Weights of a small segmentation model.
Model: 6.51M parameters, 48-pixel images, arch unet, norm layernorm, activation gelu.
Training: muon at rate 0.0035, 13200 steps, held-out accuracy 98%.
Data: 22605 training examples, 149.5 epochs.
Rows from block 3, named by matrix and row number. Each number is 128 + 24 x the weight over the matrix's rms, rounded and kept within 0 to 255. All counts start at 0. Numbers have three digits each.
# conv: 3x3 conv (model.enc.1.1.conv.weight, 192x192x3x3), inputs 0-8, a 3x3 kernel for each
conv.9:143085098140111081112134116123152156119143097090153096109149165132141114094105115142161131134155121138118119140165116138156141141141074119128102148131113125122107146101092141105105136096172133159138139157119151130143109129121139145174143091158
conv.10:150120122173171115120137133068074131134147149132121128150122115178142122160132071116119097117123169126135127128091124165131131139102113137157119112147095116116118132142131158177081134143149124121146133102135084133130139098133119074154151121129
conv.11:125135110125151176141138126123134127138125132138165128129109113122132078109120121130116115125145121129147132111104127124160128127128123125116125142149117142169164147141154123096105120106153160168133134139142100124136139127145131188100114088111
conv.12:144114111120198137123154123098161119129133150115127106140091135110079125138171131154063098177134113157157139142096122122093137101086086103074141111130157127169097136128135151103103132130138136141128114160095124139130127133172126158166133108118
conv.13:146093114125160139150161136133114125129140118155129147141135146089165120083118140100135154124127156141142136145143145131114147102067115091091161116078132105125149161126117127110143113138175118139144168155118114132143145130108113095140091134143
conv.14:126124109168117092108126132136139088098118144132109083120136155160099113106102115150119143104106106106160114137121135134113102125086130116130152121160137166140138129156132129132134119132143096123121139102138144107143124085146091105143127150147
conv.15:154093154115083158119134154098137169114133098127154084140124094148118132111146139103122123141147124153173132109144111105183126067173126102129110129118092133079107129147121119107079166136108155143120150178098136151116147180133153102165132128159
conv.16:165169150100179104146127115109109078151137108149139111106135130130167107129157107160149130160134113148123114169119105128106092099100072097092107107098099116134115099105129098143191078096169114096116130108107125115113086132135097120127147151159
conv.17:152122167131126119120142118107127151120133113147109099155074097128082111119138097130096093151128135090081150093150113135140134104082110146143122138111138145169132128158136083116092065125115101163161124106142133081118108109113134119137126122177
conv.18:108123120147143164108163144098145143097121106167123112113131122131126165104123099125143116139129068139138131151203115134132113142141098126137138120114158076110150133094089116167147139096124134128114143096093088117141132157120142109136148149132
conv.19:140112115135117131123116155131141152156169129152114118108088130126126157120190130122132101136089135145128106080132156111122115173138102138125109154127104169099115125158166133131115112119148093133117122111105114117112138144212122146133180163074
conv.20:131131125171142110098171132139180130156139097104089092116148127101150119119155144134147148167156128149125146136158142106119144111130120112163124145167141133153144137120074135093129144110140133124146089097151121093136049092121075153122096123151
conv.21:123084134116067116158117112122113107134141135120108109114125127131124150155133176127130140130150116121148121152145138085095103106133137141184171146124165147101110191152145142138151140115108090123166096172180090197122127168133099140121124123105
conv.22:144119085088141126134098127120162127129125133134114125127111113081146144144141110149115114141207125084131115109097147117156121137128122090095084090121123132157117142118105118145150105109121115086146112144169116120117150173118111116105130134140
conv.23:159138133143130123198151116149155111148086054135135137125125134114133122154166122152121131090077095138135128078114094109151112116119116145146144130155136153140119122118102110135072134139134123156125158137113128112132166142146134135160095105141
conv.24:087091097133084070131142127151088137129101123103147112099167157091141154132131147095120121103140143117108131140107083122094120131090139079105126147119127189139114102126107119162159125133169117126117121125088138142116123111117126103070168122088
conv.25:129126121063101135140080142093095111160105106127124126111114149122122114170129135124084099104083116122082128087180145102150095119092085116118096149128116157178140117085129095112134128101152143101144151107133181154111112065098132130106127185108
conv.26:134110128119151149163133109138111123141125130125117150089102126109119136106112154111096103087092120104077130096081119123126127140124139136109141118106123111111120117143120115135119075116101142137097081149140103153152150133124173162090148105142
conv.27:119089116087111101158124122155135097113137075134113100101156165153134140109152145170126123134086114134134096095111133129106133106122126133135155123133165151109124164131151151109116110120131150142119101171113120158122145154149115094159137117163
conv.28:113099099123125096116100119088120115117139158149125162094112134168123149142094172144162136152151141125127083137142141110115160159148122101109093131092164148112103154169091167144107113102142143105104119137146077155117110102135094107127127109148
conv.29:105116147160123106137125134120115127124165107112139108117111106086152112155124096152143158127147130148113091142137112117087106110093120129145168142115162151143155106137109147143072120165110122114153151118136158162108192185159164167137108116108
conv.30:110118143121158153119086137092121128134102139101121117133096135118122127131138129135127115142149128115115146136123122119147112117166148125118134104179132119107096113133114110105123103107063131109106136125114107104134087093122145146119112142111
conv.31:129122098128139136124118107128132150110143131157123118142144148118135127172174138120143126128112151154117144105129149152125162144162149122097130071104119118100112124140104121138145109148155101096116115133094130134098112132158100097083096090081
conv.32:138131141135130122122098107144150151123115142097114162144152205119151159133199119142137102194161131166147132144156170100135153129153188127140138113123124128143121150119091134170145122110107101129131101094116131099128116109109107111119149144096
conv.33:132110114103090084143137109190157103130105129127118138105142137124122128120114151126103094084122127168142163142127165128075171108094158099145115118087095132085119131137143153173123126117132111113082111142135121131146096136110101148118105120188
conv.34:121118105107147116146130141137169110085093106107097101163130154116136157148153102135116123107123130161120128134112110128094098130133132141137117155124154125099132062091122080113114119101116150168152145185110147107113105141134144141121178137130
conv.35:126128120137124151101169114114091105118113163150100157116124167120081104105102094117136118109113140125159156134157134110162152144134131115165094115133131131117134122167165093080120146115101144129146137153134130140092116123133144177165117139106
conv.36:131102121123120140144168143125114136141141157118113116077141119148141141117080094124123112102132128159144140132122111123093105164139131143138110115167136102126177142129113123159120175144139126093148156102158140133115095167087099147105119133109
conv.37:131138110127154146125113134157132137101083130138103143107120142176106132113103137136098137118106093101115132109104111124093118152083114161093099155134121121119146150162142099140155105152142119126131113171132136138102119111123122210126088105112
conv.38:136097101133145108095147123098123126112117134138150130099150148129116130111096103100140141116130157130161160141144156104134153129129146101183148090164188112107147113106130145096148138138171111117125103093141128120125111119145101099111140097095
conv.39:113131142119136136069123149109126188131141140153135113169132137136135122116142138100134128112122104112119075118101134112111148108118130142132151076109138105139076150164116153124099171126151121147153123120207145125133169131139113146131154152128
conv.40:135145105130122113107104161110130154133102138111068093122143151180083132109083100114101131129155159143157132146135124114099095108097110133098143143090142133110152155134117108109063102114132129117117106178092130139119082114110136104092127163110
conv.41:143152147135110111156120108157136129138103112097124131140132105151091079137119129154121113116123134103105122120127125124140153118102110149108138128153099104117125125135124163127121134102099160116126134121106167146123159088150147147156151141112
conv.42:106100112139102158067088058117160146164158068138109099149131076184158135165116154145143121173150153153109108156117120151136125145137120132124113165151182142199198171155136120140137092107156138152105131093105167154137150159101148152117125139153
conv.43:136088137136146138142177129126130142164124138134120116113070139109062134121093122129100139090076113124121098132112150139112098126120133136105129143076156126136132128153132088126138087151137154088140162111114103160116111112130117155123152140129
conv.44:136132093132162135139164148128111101113140122123121119121124136160175129137133074114151156113131162117175159136112121141100114150154127119134113149136108148193139129131145156151123130141157173099129129104154183139158151127162185081089158146160
conv.45:138130127093111096106092120104171153148131155148098150156144130133116179106115157115087151093126158117123168140109126142162128125144134144160143086172132061148103134107106118137130144141157124161169112203127116140109140119168133170117125117135
conv.46:158136117102102125100082117148101108134150142118118128142095141116122105077113138133122171133116117139098119157136152136104111121120120122113103092094139122126169130171114164116131164106138102133104151129130167162135151163148134161136163175119
conv.47:127136140106109142118144099113162163118111169132130180127135133089132149086149141137105102115103137123149162127092110156099138116096123127141162126170155087142170165141139149154112067136123134123084143108097178100064056088100148118150130159119
conv.48:133110107142084143125106122138123151128121133105106121104121165138126120119159115146145102144116109110148100110103151122125174126128152124108139122147097136089093117134127160110131152137108096145156097136112104142095119131178121109142147147151
conv.49:090128102132159130145166110179154138127114133153107096132142128143128099086088100130125104111128104132117125143160145114161113148106118109132126135140074119114089153103138132127120127117105117105118140119124133117113175128165115122060091134082
conv.50:125160153165167151104149173162140102121129114108100116117123111087134118135161154142119118115082096137144146132147171164158140117114088112116140108140130130115094107126128083151131153150135104115129154113116106121108130092147115082104131178160
conv.51:163131168115155154117139157146156118103102144118147149129142133131156147117172128109124123124137184124146174116112137120115128170136139188155129136139135096127152160112141119116112100095107100126118093124162149130121137183173084113145135098130
conv.52:105087125116117107135182132173139113108123083114090134108148111107085103100099076131125130112144142122103125122097108127095101142137121124097118101148145089134114159143107145091105100082073148140112149145150155101123111117124119111153092098147
conv.53:112146121083125128124181140134125102147187156146117157172133137132151122123135118149137128148136138097123150154101113107126118113149158119104119121114148125107147115144121169123170151147121118144144132154143113109111132116132114062145102104127
conv.54:161152165083119134110107122133096156133144115108148151143124141150087128134132086155122153100124142119163176150124095158120137119132099080149095118127073155095125128150178133110177084122127122103155115148108132155121120114076157122129132115101
conv.55:110095164142135156125134098124141128136139113117147100140120104122102108159128170141139120115163107155136125148155113176100106127125163138084134116132127180111107118149142125145122153094114116135125139122152158090132143094105113118105110128073
conv.56:127148112124114141119136156100112118124125152118148115113186117125134133097107125182129164133173121105126135151109074142129112143160132118145089140153102156117140083135152122118122123107128121177151117150163180064153128098120132150105138137132
conv.57:123127144093097125144111089109120103119117147155142135143139128144138124129177170154156096124108100112097065144122132126123143114113126139116118125122134140086116111140175101105088186142120117135161093166152105139110154186091102130101110133122
conv.58:161169177110136144165121095139128095143149110101075126137061119163142089105121113120101150149158118147124117115100124119117126159152104092114111081141072126117134128112073105121140150111137118139113121135102123120106132109145129130145116154122
conv.59:126135135179172163146129120110129109113111139109140100124123119120134132141135112125141112120140142101122172108128119148120094128138089115114115173122125142156115122089113109123110120115088131127123077153150106123138100143139116131130110079133
conv.60:151147109149138126159125127121114138149133136140100113143109150130105095159132135129141145142154109126174144105145161130173140141163146131124169172137114145145110136124095155172132142137138111120116132128162148131115120135131079155137143141143
conv.61:122163124102138142156135096133120120131122087146147128123181141139133086114149117135143130114127115149105091147124134164170155185175141148147154117119143144098118130110131158081098155113094115111146104079162134134172168181096122142144137132097
conv.62:103127116112134133147130120120152137110070094144129096128151117134146112102142144113141142132148108156107133149134138151167134158133101126132085109134124145126194102130108139125153131105125093149121101097151134117153128092139146181145137140110
conv.63:124147113110164122127054171108136113091061099130127117141145140104128130109117105181180091146119136112146106149162157155130145105126135136149129149114114132158154078085159119136129155137121138137141149126131120119142139111120079131145133128113
conv.64:127157110168185149109167149112172123150133113120155149143170153131142122143180122175153111148155155143140152143113130116143158119136125115149146132200160113187130120119087118115094140135155140089141156124098151098115108078093115124124127113122
conv.65:117112107116176159133180144097096124130138118136142127125120155101106144131126132152091110146129139129094157144130070128103087136146128159123158150122127121139137183134148123109123151127106130106137119115136145125103089103132139093123103124128
conv.66:111122133080138143127139150120077145126125118132103126163122108158098144104152143130094113139133136104146115132120135131113126101104120124116141129118115101089142136137114143137132121128163113180119093118131129135130090138140104133138104142162
conv.67:124121139060130142123073106120140178129134160152144114118111141091173121115107131157118096103113119126129148115143074131135082120155155116091137174145124127182112115096112074103125127139150145131127100101103120077148139132132095084132149164115
conv.68:131135127148136140164162135126096094150120108136154133116115109093145128119103083105108112142148154105126146138123101122174114126136138147116089152187131118191157134130106119138097120035147130128131144117106129100100141161141151123116145153124
conv.69:102107137126136162088123132118134132113098153114095201114121090088087134103129153142160115096128117092115153122099104111128124139135129133116097105111111123147103129075075121194122196197161103175118137115105126171110130111125170162101173207116
conv.70:130128126166142127137124105126136172137146148118103090129146125114099134111122130143147161129185126074123119106120142152181170143145131137137144158140152142143213128144131105162118143171127103138128120119127120131162132129126124156139142119137
conv.71:087137156079119156097094157109104095113080095126133121108194124120138144090086123095071153114066184159077149136082112145099150146111131147162141108110120129093120089073151090111120129104121122166108137177100142105116140127128139129137128105131
conv.72:105146122170132133165099133147125083125169159146118171120132143150085128130057128132101151160103147115123157149120134125129123139122106184107109147110110122108110136104133140148124112127088165149144143131133103151115158163137154149123131119101
conv.73:114157160113117138111108138158130128126127107099129142171118121130138141107095136121168167170140156138076106168163139149142118136092121131160136093123119100118108140132116092117148135125118129109134139084145148156155114100083117148094115164137
conv.74:106123143140129131103137163102117111116132158148114131141139095108150129109127116112098151122138176134159180119090123108092087136133107141101177106148133117112094134138096099127155141135181113124133141115088136144118136098125143154078184203125
conv.75:121127149080129171115113127123082117150139128134115096125133161088174163073133126108160149109145138133131101169149135191129066141123119105155151119142142104111124136092055134099096126150164072126181106130111150109104064084142088116157093132143
conv.76:136092107143122135146119109128124126097111150136123139103152153086093147124133124088101096121113140130128158082103101092118112123107133107090109158136100134127099147091129122103129138130092102123166118174121108142102121106134145156147161129117
conv.77:121143128138138120148118118133134148126124105153119114108118129146085155140077124127091130141099161151104116166131080110078080089129150154186181112106104139143112128139121126138105155140100075128139154101129170157163151118192143088151154146166
conv.78:111149110144112119154131107131133122129110151146168146111116115144123128098128143084126129146108153169142139118132129114124099145139126113132107128113148103156172087100121136120155142107170155135112124127155144141132105144102139160110138153120
conv.79:131122140109127137143104131124136135144123128142169145155151136103139136117099114082084132113118136152105088156135134123168164130137149096128139119109126183135142157111165133103156128099123141090134135071129125111081160133152139156140141155148
conv.80:103163134106120142139112131122158120137175131086153135116151129113135150106138165140159127144142111129093120125105145106157126114124125143134144147150147136143160147163133105087132136099098157144100147117135103134150118141191116166152073124116
conv.81:109133137119094103118077102131105119112117128137188129144173111146137105099119129124117109121099115116130125133122144117122141088080117168107149138138146127136130125170128146152124138150106087125113152132145109091111068095120160168148139121178
conv.82:107123105140180126116109138139115122118141092099101136135163118120110068107154109131113131118111100089117118146121120128115062116109091144133127100109169135089126135152183152116163124089105127115109142129155139116136140076105136160158167120154
conv.83:166151153137153149130146121110113099109136120131110103158145145115133177151104120158163133111098145109161195108117079167184118130143158102107086101138161133109169124081101142131126113121117119115117104111115126157109149119141145140151092134207
conv.84:114163166136091100144143090141162180150141139147135127160161101131102138156152136148122097121131097137155109097102137119120129117146116127154121163176162132144155159152152141135160123127097125132143145153127134124109181113135126121167152167191
conv.85:130122149118127133145125098116134108132145104122140124106152128147146150167177131117156106124190122114120114130152158125144125181202172165145117136155133130127106156117112172190140120152066095151152122141150136113093130124110114128161116124148
conv.86:091111120123104150103136184126173130086142159055104142159124111173155171138161165118133124118114102131174143102167142130138130155153110137130125148123114092097144127101125146087150135079150158140145130146125098141117180146138146130174102115123
conv.87:129141142126124121121144145107136135104159153120122147156114067120127084123140152132121123092119113092123110132104120110143150107121104107114106146150104137168143097134161082128143132141160139125099138130129120105108108138131163173146119093128
conv.88:122117157118094110175196149175146131088144151134082121131133138157160102101096119134125117124142108114192110150167205149133116128089099128104107113099084140124136115143132147148177115120156149132097112119113160105145128137110077107078116137133
conv.89:118138118113124110125119114131148125149143169188137137106126076137190119168156134144163150149146155135142175110159112124165135131147179138150139173157176123128129117112106135125148076096090081124130138121101131113137124102116141136092159120105
conv.90:088129122101138145129111130116135139106144124093140118138116160064142160121128115118109099127118127118141113124137109106112090137111096093149114125123104113114104159142142157173104117129132134125093137138122112163118110142125163124125155140088
conv.91:147126125083137144132121123152150111129121144117151118144130125128131121119125109154117152152147113120088145140121132115100118108082132149148132139142124166158127116156173122126091130116116096070141129098088130119144131121128099100124152127091
conv.92:122110109110137122168127118151139132143122115153088135154126103109170116116177149123157115127144137118147105117139152132166112136133104119089136133110115161124117120111131111091136180117115115169149099222147138160149091122137108141142148105091
conv.93:116154127163104154121169141134138127120133135149139128129099107133088118132121105148106142110168098106155116114114148148104159154084125127165141110162133106137083160137120120138156124109144131173124140160140128113153115114132083126141122121141
conv.94:114092125161105092117130144137112124133118117173122119123085103130095114161101134134156100155157101119131159111149133101138109096167133119089092143142116147152087087132111108077098131133084153109128125126160147114156083129151137100173124158129
conv.95:134120118140132119131147115132125154122115087128133133149105115148160137165105123133103114117106092138140112061091103146109122147099097137110098152123089169109112152140124182127115119122123112141138101102111111135104123144120113139141113134160
conv.96:126132103114127124136110131114170158128171144127136119129110128122111103129092120122120138136109099153121132123104137111124170120127157123108092131131156169194146126115115155147125130170131133089058149099128144100136091042099118112150125157172
conv.97:151136105142135136109127114156136131163146099157124110112098157133177107096126132128093094104110074170096072134143098100145157103150116109137103149109121130096116149112127157129112132145147155106116099143133098120118147109090137118135127131094
conv.98:121112127139165132120117111135110116136137125149133129087097139132136152133163158118123130161148114116112180128076125152121145100115114110110131108164137147162173143117090155152142100123150106125143122146138071133126138138119166161099127097115
conv.99:131152174109145130119144157106064099121120117091133122189156100134179119075086124116142104130148164162182144113131103142129143163136151105133144140137157136139127131160130097115141115123138134118138104089096080114126108099102102108127102108147
conv.100:146111073122074106110114109128110155108129152107138147124127139127074097121125120123091119167130130162143146116117101141131191147168158143118133140094144119146135122080087136127139116127136094104139112115120117169129156146087118149139128131137
conv.101:164137139124125080129111129151114136129100148126104163143098142114108091089125105132114133132114121145150141100135117096151141164117095095126105117118115116109136141120153135125110154127108146128109131122112098144147078143126111129128146134153
conv.102:125181176157116105161122128127115156096168177128144129155138148177159139165130153144164166104100110139098104107140151115114127128129102109156151106142171112134154129117142092102131111129128131111123139125127129131146137096085118119164154195165
conv.103:104096122104127161110123110144113129135153099123132164125161121160159132125157134113156134135175089153111161134110090131120112155107102115131100108094097107114141148112124101138114150098126132094127141121088140127137127102079116022102121095149
conv.104:142143129164129110085161105130183170100145125158122101100124144122122143127151141106092101112147111148125082118089141116119120134141115152148126121085116090115096120157108085122121125142125124133141146109119132142145135115102100134119106099066
conv.105:134145088165117158123104118132102108139112109147178152136152158113167122103149156109143150106179115142164126133136085148116120109121145153145158137161120093118063141115138111120103093137109121103102129103136115107124116097073143129120117159099
conv.106:144146115151120118145130126128155155150154141148184135099118129138084131115144140151140121098138151149148106107138138089123131121132140116139111094107083124175165098130107171134101154166139157098133099110153100107126129115117115149106100142121
conv.107:116149140123113179160147109148129120124106127122159153083143093144100116145119108152137126110113095107131086144100100121073109150089131111142104132142144107149143095111160106116112124159101132119133149101130127110153087152137069183168094097097
conv.108:146117131161059113091136147136150097120143128100121147140095130160139134092160145131135115095113131115191138112143127121149119129135111109134131149106139145130107139114124151122091111136147090131072083130083105153136132114112115072124109106118
conv.109:118133101138133140135108162119118135138105153133127135111097130157089084175151113155133141124148136120144143108158133162255227123150119127126118176130159123150139134148083122109110136135109081119165103124146104101106120083119144108111116103123
conv.110:125159134131123110165102108089177146142112142116086134144154150141149148089127162140138114139104096107171111107111093141099106149119131112189128121137129142127137098118169178180136108165117143111138095112124107163145071124131113129158120123153
conv.111:168152153123120106150115126137145117145151138137081097104109154198119080146151085139126114108131172099122139146142097131134139145105128131147162155104120125125153111124119072134141102110107147098115126128152147107154146100152184102098172141135
conv.112:096137124116131096105087157118101137158132093120188123120120117111134128141118166152120125173134135144158089123135130126110128101100134090122129110139105139125110159156146123185168091146138126138114125102124117126145127117106133113135097111121
conv.113:167147122138137107128087104124092111126141101116156153150108115143135137097131136152138135122132140109093103100127123103164153134126119128119145126080129136142137156153173182192187162172146097136147059139097107127111151108084134145183100138170
conv.114:158115120149157104125102150165099120114133127130155143159099130128106152165135109142139134146147147121117104103110126116086125153146144113148112138143108116128132149137153115101142107123139114143100149157167154115130095099103126136085160130135
conv.115:139122095132118158190125166144113147145135116139162113136126124153114159124111114144159114133158085120125117108097132104160147136198128170126111145136125133131111119156174145151133149174088159114116092113126119134144147146121179179094150171128
conv.116:145115137112171132137136150121136160114153109077122106141117079151124112111163123136135107139134112161156112178148152120147108152139088110146133117149162123117157114090147142127121157098132137108120127210101126161121106081098133122029113129071
conv.117:133080129105116116167124121131124105137129099158092103098140095155173127143147154115122133096119129080102169093156137127164112111089093140110117128113137170126140133146156113122115144143117134146112113120125120161121160163119177120136175162134
conv.118:107124140117155117122149105146156156144144130130134112083073118109125136130121138108154157149105119090087125121147152113111148155137118135137126122113099148140105133141154118152190093176168140128098166095119145143142136153107130131104127083149
conv.119:149141167105094153131134160103091144133119118130107107141156119135110092132121121138108122115096120143120141136181158154147111118097089141165143124144153126147107135067129131137165189137117135199174126156170121123126140165138152162094124097103
conv.120:131138159169129123133131114139146134132151125156118149097133125137167150162138134117123152107108137119084151114106117114110150156130124170145135147119117156120091125102145150144144136103162107098118140111120112123118093141112085160106085144090
conv.121:131172118115117129103070119142105068106143140100151123141166147135146158126120143162099109116120143106115125099107136127136141139119090137150135138123083137127122146126134171055091136121110129113101164109090118131108149109190131119082115111083
conv.122:121150179144147151109116115118116116136111143094114165124076065102121059103068117139169152073093111149174126155071106125128135108122144121124153171173116130147101118094118099055120105111126136143154086159103132131139153155122196182150124103116
conv.123:132140177179166182106128112140153104118134123111106114096125137115114108160119110140141141134142133102121128086152147094114167105125116149118129139112126101106111152152125123127132161161120139152131120148118082127146166118117185133100157103121
conv.124:114150111103102148132094107147150138132121122110092142104128139138105117139149110076126135117158138109147106117114101105127121140152150137085108128105125099109121113114125191179138110169057122121124144130113149110143143144149119095082137111142
conv.125:151155103116149157176168139114129121139141167103127160119100100138112117117109108128086131118079093096123115134132086118106123128106147113088150115103133126150125111121124138118115156143109134134123138128100123123142145126122114088074126089104
conv.126:129126101169154117163123124104123159147139138198130156118133152086156125144136125100166174132165162167119081103137120148143143124075102075075128102121138145126165126134140136115143091133147177139108119148129138128118149160163126101099120102170
conv.127:109175142145099118160170131090151138136154117156108138141150131135141129103085138151198113154121127119115152124142152115128139144127119110096134096134148123171132127092140128106132118143127145134096151122124120134136147135100131116139142145176
conv.128:141142092106140133115127143141199142120132108144157163164154150113147152144137179111110133130161166197158145167161151147135174155165197115144110151110114156111137108162121110203108144165100115119127113121130159190118097085147132104177124111111
conv.129:116112132123122109115121118149130120106153156127134081132174137097137110115120101145140141153140126138115095133129127119074101129089143141145138110118109085087118131129145120086137153127092142087157117142111128090140155092140089071118109152119
conv.130:111109117148114115122121140136140094117127121120141147109135143109091136142133152133126190164105164125116141146139097131167164119182191124125136132108125150154167096117156116130111096103117125126153146090179112084128133171106164174130171184113
conv.131:128110117117149136134146134130139118126179101146131115113120100147121100114133118128156185140133144150129157139105102137115101088119090128108130151140177152107133124112107086117152130151143145114089086146090071138119149148133128144107128138141
conv.132:102133146080072101105075104125111150133124155146137124144166113147183088133149134155106080134093087154098115141106129135133149140103119114185122113172150109131112116153172120116122132144114115134131138122172135085145100115107155174076128142079
conv.133:137131127117113141104114133143109163118136122139108101152133124160090100116146121148112098141118137103089157108121104086108114167189186161128118152142145134100120094129143144121165124093110115119152150105155173114133121146124080143073211163124
conv.134:146093131141099136115128132109126107146116103118142125153119153148105131134103129111084144087096123154097109141177126103106091084085139158107099153085137113141110108094101113111134116119165132120106158147138137154164153131133163089132158111126
conv.135:115128139097115165153160103106121140159133113157133125144171169138157129100126126095169134128161112117105080147131123143109137116117127129128110141131117138111095111119106055177175078146159145121109148084109080174152126160114123174154143125119
conv.136:088137129110106123106088136123132102137114113179160167152179087138164119083138120143112097132100128133120120137140133126142144099164147078107119118097110101103115125098142118122138175129139162113161166152160137162110114099161141109123124140106
conv.137:125102125133107116144123133121167144097123138121137148169086144114115142107147137106115096136119128153125114195152133154160134123135173117109101080113112101109112057140143115135124126150113155150105139128142138143101132143105104099135128144122
conv.138:117126149124160133110158146184126171130115122114128086134134118144134103132105115111155137110152147115134119151128117163154086143139118175167097135116089150127106132125077159206147140150186122166153096110157118197119143087130159096118133110089
conv.139:163171132157140164143132135142100170107106121142133151115079134120093105159137131127091110122080135143067126153110109141079105111111117108114109123091137119145123136107129091115137085058107134141120169131158171105109089107104128141188126117122
conv.140:112093109136118156124139127102148126141089123109126129108107152106181177142127109122151183141103151125077112123118139139113099136119126139139149128117116130116097134098125155161154137153113114113114119091110121155138114147152165134117117138111
conv.141:200221183113139134107115135146112135147107151134112126094084144116181126138137171100132131122150117144118141129144107152108112143137145132121160121132116096117174145179181122130078081134140162205137124120155131169139166172117142095110117130083
conv.142:132096122156156130130130120135107139148125143155129092122103123113106123148112119148107134146113157123143161145171140130140130128116106144093157137124126110100113164119121088159124128168089098158130109148121122141129099118151106103159110119156
conv.143:131093104130122135107106105142162125109104134123123113148136149084130129149121130110136146129132129091118095164149154163155146142140147119176147144143101132133100175134105134112120092080103112121138110147153105135131125119121101117156134159144
conv.144:120134121123121129097146111149135106126147139128115110141154147115107115160093128098124148127085118134115157097122141126111108119145128147125147124097115131104166087144107144128113079085125137138121121119143144118140131154134138104160162117173
conv.145:138146153138147148093117112125136135143147134146173104178107114140112137142149139116135100148159154166119113126103114125137196113187125108147174104132129125142184140160147135135071126105134107096120094135143143095123167124127112168146080159104
conv.146:139125121147120092109095149137151140137151154135150161125127117158151121167138157150127132121127150110134174145164185082116150109144123103119077149138082188128106161094113169127127147128123154128116107130130137115133138144107146102121130118162
conv.147:089102147110088120129095104112083112146125129130118084097121102146129131153070132130119099118104135115114122134132128132119116169150142145108106096089151115134155125156131139146134124127099125101161118054139096119138110144072105083116110123128
conv.148:119125144136091133106124125118139157117158168130064102151140108131160124159152122070098128132140132102146140162131148120138135142085115144105076150091087128154142137103100121149126099191169144118110071076113089110129139119119146112075122108139
conv.149:094128107128112124151131127159121091109068099114145144103162125122205169146140158109151120134094090102130124150124134126072130139144153108122148120164155142170147151122137146131163172135102189149114182122111170149117212136124193116131107102126
conv.150:121155127149134115160161114127146114157124095144125131092106125125087111130134100115122172126152133142147145150129150118118172119146142112101134111108128151181151128126145118116101115112122109173096157184129124108161122184082119138128104137109
conv.151:066083137083108117112161149119133112133144155102166168184129137078143113114135144132108103101150132108133118115117109124137108129218158118119116129120107096137114135129178128133169150147153104109126164123139171114111113138148128132119122115145
conv.152:132118134128136091094117135131104109141114113130142142121083138111102131127130135124101145160131087107125087126119104129141138099124151129119103089108120136109125152138113094089074173126135124144107118183128093177130152151119112121131114112133
conv.153:127100140101094118112130114121158164126104110097098129115166136111097187123042129143125152161134144153100097122140154097115151095157115137148122143154191108100146104123148163119117153209081133177115167173125181132133187113126133123122161100113
conv.154:119104108132122112118131117113127143117107128136148150084078112107092142176158170098146120137129103147135108075135094114131099132138122115147130099097138138080148107122131113137135162138128157150117167155140164156138103109131143151129170122102
conv.155:127123135136084111132143155142074098141142133100109136154121147100096117137131145132077080120117140151142157111141134113113129136128137127145094151132131145160156137145131114155145138144162135105089137114152091098143134133134159168118152098102
conv.156:115142140121110136108137122134096150116146146137138112144111139115108136134124154094120117119074105148109114186095133149100122103099125134132137126101110138153096104148125120099151166155152118107119115123116142114122091106095144076120121113156
conv.157:166150119108140113132145132123113139125142137121118120126121085128146125112190151108184202120169135131121092100137118122136110122132128110150130145167146121106130130099116160124147188177110129115115128143103098152117121126101144112108126113120
conv.158:130108143112118110119139123106121174134175157098117135110116153166100104181121111097114123142145132135141109142130132128123100143136122127108130094138112135144094112086117117132124102148147156168127147148129087153112110155085097154151083120146
conv.159:108090142140146119139135133121119109134119125136116083141133136164103129141113156153142123168150117159171116123131130137131134104152154109107122115154119108130111093133156142200144120125125101119144098106149124110173117099126146093151118112114
conv.160:121156104163137125160127138126102124096120149123147138148148132191140156154145150112111116134138132122130134103119116110103118081087140173097129131122133084096130144136172148121134101164106131135173124120137133121126143139145101126150106096117
conv.161:088128111113130089114123109108144124118167134098177141117154124123164136151181103144120107120104107097104107109118116109143177099175174133105130137106118121115095089129088142136130139161129147122093143110093157116114179175156124118154109121146
conv.162:103128127152142128132131142141119119138124166140140125108106116106116155143120132102106109124123126120159096104147145111104147087059139139158128118130127148147123144136154120097143126094119131114109145151128101132136128133094166184089126169113
conv.163:145119138138169097171152116133106104151118098109170089103133135057092143072095120053116127108097137122107144115149129139151126155127136113107128152106109130096145178149139165111118168141114168104145164142119133110120092179169118152103116143125
conv.164:113093123115105124117148118140110142122094159087136137147123091094120123090132139141138119134143129112126133110147157133167151135123133176136118139069117089115132150125110147116101145085103137197162173123120113099116131189102149179118107118111
conv.165:155150151125139135108126132154165170112154134107129120124157130113113115062130108129131163120150150098156162179140145131127150105166180131112105103098144077122153128150139112094137179148123133120133076114120100093109115168120143129141108126131
conv.166:148116148131156141129131169172163099165109127143163144124112110127126101157130133178175172137139120149107149125178159157198125140115086142123154157168148146135171090147133131098177128123186143101141139114126149097139124175118150125139138100150
conv.167:141079112123133144113138153125087153124123100129108195127144172124060182148108128118111141135058096142118116112088114134121105118154118119136152112142129115138132131126164111106153130087120118165098105121137131144111102141162084124154111124149